config.yaml
encoder_arch: "resnet"
model: "image autoencoder"
dataset: "coloured fractals of 300 iterated function systems on busy backdrops"
train_examples: 97500
image_size: 48
crop_scale_min: 0.8
horizontal_flip: false
translate: 0.06
color_jitter: 0.1
bottleneck: "plain"
downsampling_factor: 4
encoder_norm: "batchnorm"
encoder_activation: "celu"
encoder_depths: [4, 7, 4]
encoder_kernel_size: 3
encoder_stem: "deep"
encoder_avg_pool_shortcut: false
encoder_widths: [64, 128, 256]
loss: "mse"
latent_channels: 4
decoder_norm: "groupnorm"
decoder_activation: "silu"
decoder_weight_standardization: true
decoder_channel_attention: "se"
decoder_widths: [32, 64, 96]
decoder_blocks_per_level: 1
decoder_block: "basic"
decoder_attention: true
decoder_upsampling: "nearest_conv"
init: "orthogonal"
residual_init: "none"
optimizer: "normuon"
muon_scale: "match_rms_adamw"
lr: 0.007
momentum: 0.95
nesterov: true
orthogonalizer: "newton_schulz_5"
adamw_lr_other_params: 0.0013
grad_clip: 3.0
steps: 12900
batch_size: 128
epochs: 16.9
lr_schedule: "linear"
final_lr_fraction: 0.1
warmup_steps: 2580
weight_decay: 0.03
adamw_weight_decay_other_params: 0
Rows from block 6 of the encoder of a small image autoencoder, named by matrix and row number. Rows with one number belong to one channel. Each number is 500 + 25 x the weight over its row's rms, rounded and kept within 0 to 999. All counts start at 0. Numbers have three digits each.
After each channel's rows are labels from the 100 images, of 14976, where the channel reaches its highest value: "top examples" is what is common among them; "lies over" is the class under the peak. Only what is clearly more common there than usual is listed. The data: coloured fractals of 300 iterated function systems on busy backdrops. In brackets: how many of the 100, against the usual share in percent.
# convs0: first 3x3 conv (encoder.blocks.6.convs.0.weight, 128x128x3x3, each kernel summed), inputs 0-127
# convs1: second 3x3 conv (encoder.blocks.6.convs.1.weight, 128x128x3x3, transposed, each kernel summed), outputs 0-127

convs0.35:488509483528498511501536499500518461486502525485509487502487517499458508496543495475524525482490488514510505500518500474457513496504491542505452438512494538486473474547526516452486498550456541481497527513503484492453499482516503516537537481529524465472532502475540442484497513511468486569492489510474528546521483472487529509488493476516499463493531461478495498510479479510462519520460
convs1.35:442516500503489521501485487496478506502490435515480501529471487541474512400531480459505489480497478489496543518436483474516517524491454465502536541518479499492507531509500506454517482479502516490496491490484510481481485490505520475510506476528516498546508493509450481497474490503477504487488491481485490533494504500486442490493467483492493475454514501471460461541499485495556530500489
top examples: white (34 vs 8.4); black (33 vs 8.5)
lies over: fractal (64 vs 14.9)

convs0.110:493512506491513496456488495555446487530486487538500497526517521476513461520543514512494530509477496493426475530508486484508501527485511503473498451469494524514497502521551519491487491492492464515506421496481482498505483581511510535551510486490488491467466523519481519539477486531510494470510494479487492500493527508484503455472554476475504542490486519505491474500454480501498514484512
convs1.110:562465499504501495508522535477498470526530532465527527514503495493479584522483506511521505519494505504610495545490509511538498465479480522499481499510520518517494494499531489535513493505532520509511523513491519537536534498494513491450476477508488547484500497482467494474522502462515522504493538540488505499488511505514474540556489475503504474513469518525522531511517479497488487532499
top examples: black (43 vs 8.5)
lies over: fractal (43 vs 14.9)

convs0.56:489458510478523510530491488474461484518493502488479499519482516509532556507522494479468486506508482446519518457494536483490499486474493503499523474503519505517505448440506491482512530518509519532501520529445468531505485528540507508436551504511439521456482488471453501482498506489505510497491514547472495477477501494511478484488546531450492527515538504494528509489516482486456491536519
convs1.56:522501475471501489524500527511510503516478455523567510497516499515541515524510499454480536499509498485459442533489511540528526496558501521489477475525522495504483478517515496522495512494523470491527473449496541470485502508483509480519516523481520468510485484519457484486490532480499455506503528551505506481461497570486509488475501471516534514523496495490488488462483512510524511584481
top examples: dense (33 vs 7.5)
lies over: fractal (46 vs 14.9)

convs0.53:534522459499465492486465484519515499443498489503513520530478496509496475517493488539525535512544501508542480507512536438493492523504436508497520531492516525507522493522492498491483477470502484497528527525500498518516514508498510498529519509526553502471473503477544484437514478491525507428465463493461527476499551487486517490524475434495493503509501509502494525527483519482500469458468
convs1.53:481484524489519507511520429468483466545493481518480502521488527528521472472489475460531475489479527509403483508529495534459527525505528482461508464508517511485478492511495512537520489540511471543498468523507489492482490483485498515459463502480490509481520497527449512500471476534482499507477495512510495505502491547469510482457495515442534508469472488497447489501517481505507485490495
top examples: black (31 vs 8.5)
lies over: fractal (35 vs 14.9)

convs0.64:472499495450460501509519522481454501491487513524519527528514485506508488486458468500509532532501482525541554481525505443478453495474460465524520498504485513524471504513542573488503488516468493513461489572458486518509493536505474519488497488479483511500483480539506476531556503529515484510436528508519469489504486489470502519507489481502510477503530520509482515488464498519503504473521
convs1.64:512485517506468486514482505467458506519506493510490491526477491510515542515494530445510471468493523511452490500495506508517512519492513510514552462498512484507536497509504515515472451468519485527477506471509491482522484511450496448509478491503502503476495529515453525471471489469495503471418533505531502534440547487506515492463423479526512506495479522526518502541500509487531495535493
top examples: black (74 vs 8.5)
lies over: fractal (78 vs 14.9)

convs0.84:467511505467496516470492513491473509506467492540455532485541542508497427544507500487533493498504459493522525508476522466492522527500507477454450498502451476474457536492503469498518509521511514537526552479509493435512519524484508506524485525544474506464494503496492517480522488489442522496480499469495482501537498502447550485505496527506530534518506499474502486516523479497491521512520
convs1.84:505537517500498504535458513509549505492482490502540483481491514494479450510486539489522480485476489494489512588492472485466488490501512491550494477492473497501501494482529530499527494502495490515426507532505430450517504477473487502513475492458480504504511505543467480492549493523490516502502452463522510490448497566550513502491513453487478509509512512489503501534495494495504499483498
top examples: black (58 vs 8.5)
lies over: fractal (57 vs 14.9)

convs0.11:482471488491488488490507528501505498522474531495482498509494480506513485520377529467461494481467504500487459503487535480484547523530495544490511491486496500494463483538505495494487480545478545496536523509531517423525497518469502494528480524466503463503485491531520481525488523490488482505499520537464489512489459531486522514496460485510499536525510524464502491498465494481477491523515
convs1.11:474541505496488507535517481497526521491519489575493464488484491495468455476515523504497512533501483475510441501525482491492454493526506428547478521491518500528531514445479501505518516468519499477488497479509460505525478515465506502464454515535508510510564486473534504504528508520478506498493527489520519504472475499485481493510522538485477483480523495458505486525493467487483470476563
top examples: blue (62 vs 8.3)
lies over: fractal (73 vs 14.9)

convs0.55:512503511471498484489484506521448515478548440529461489511542428502524451524503499496509517519480478496489545474449506493502498505492496495450477491495460503493497482518515555487476501505512487540521541478493486450503493485479480504509508496511520499472463512463511496501505462487500489538500500469491532504521475493489562480495542497506511553526546512491512503553524460493489524520530
convs1.55:475493483494497450477520504474504479490530525522449501511499502508518507494482462483507506477504546540526505404476495537560467483474492482497517505540501503477525477509496483493503519449529471507559523489481518556520488501467486466500529478481501488502491485515505499476480515507499490472477561476479534484524496491458450487510499516512486494485497511480525495452504479490486484499556
top examples: black (66 vs 8.5)
lies over: fractal (63 vs 14.9)

convs0.15:507470510491495483498477522499484540430496469495462514493505499459533494516520506521527490521519442509468506528482485446480495494502504494476469502513494506466495493482532496512495485546494488486491477459468512466506538471526482496518474483495508509493467495462518505478520476475487485518456496506474494510538501509506533487502535505517514489513538554542498501509527493561541551586479
convs1.15:490508465545509465564516516471467460500494500480467494511493455482509511476486516492495500459461636516546531526486485504495509538507492470512478520488475510496491504512539521494472499532482524488472516504525525512502487546515495523499500527503501505497474453529476489508501483515490486493454493529508486503484454516511504486482477514504484543476476478480473511475486484470510511496506
top examples: white (41 vs 8.4); black (32 vs 8.5)
lies over: fractal (55 vs 14.9)

convs0.34:458530511469486502518503518462517516504510511493506540523517520464465481423503496479502491507519463470498503492494529432505507489526516525489497443499506493498513490537495461475543520528506495528519476501467522491475501485522504506525520577477509504499470488451511508489499489540479514482481496527486489503524488451443479495504496484505518513533513497489504495474468508505531538584510
convs1.34:504496505490476515497502474492484498485497490525544478466494537496488431508449519458488490508482463490504474489467459436472484535485494501500484499508450494497505551496499490485485480503478500462488503505528506463418506510543478514516482510497508476475481476465512496501504519500473516538481504479458477513477474519498566474481492476495456461455531497490472513530503479511472544494510
top examples: white (58 vs 8.4)
lies over: fractal (65 vs 14.9)

convs0.14:481531486481488509528495512484486544513521509464564512488510499506532497468522479490474476501488493566489529554507553464503509476519482544504516487441475500430449487510488507510484498604502511522501497518506521475473496497507482511515512457462503504502501500507502515506509502486484515471473492496441472487514501473504536481497481488490521501482499536513497493491498502504518520540456
convs1.14:506458463506493478481549520494499495506529470478513471518494462418532486523473513507461484451521482494517490486519502511498503534503509531514492504447467516495512476513491483469499482557479505485472507462562499468479460547494491467491502506541503501470473514513461516502521501498491471501479518530431533535457457502477520500473473537504490476499535502509489503509484515515483499519510
top examples: white (36 vs 8.4)
lies over: fractal (46 vs 14.9)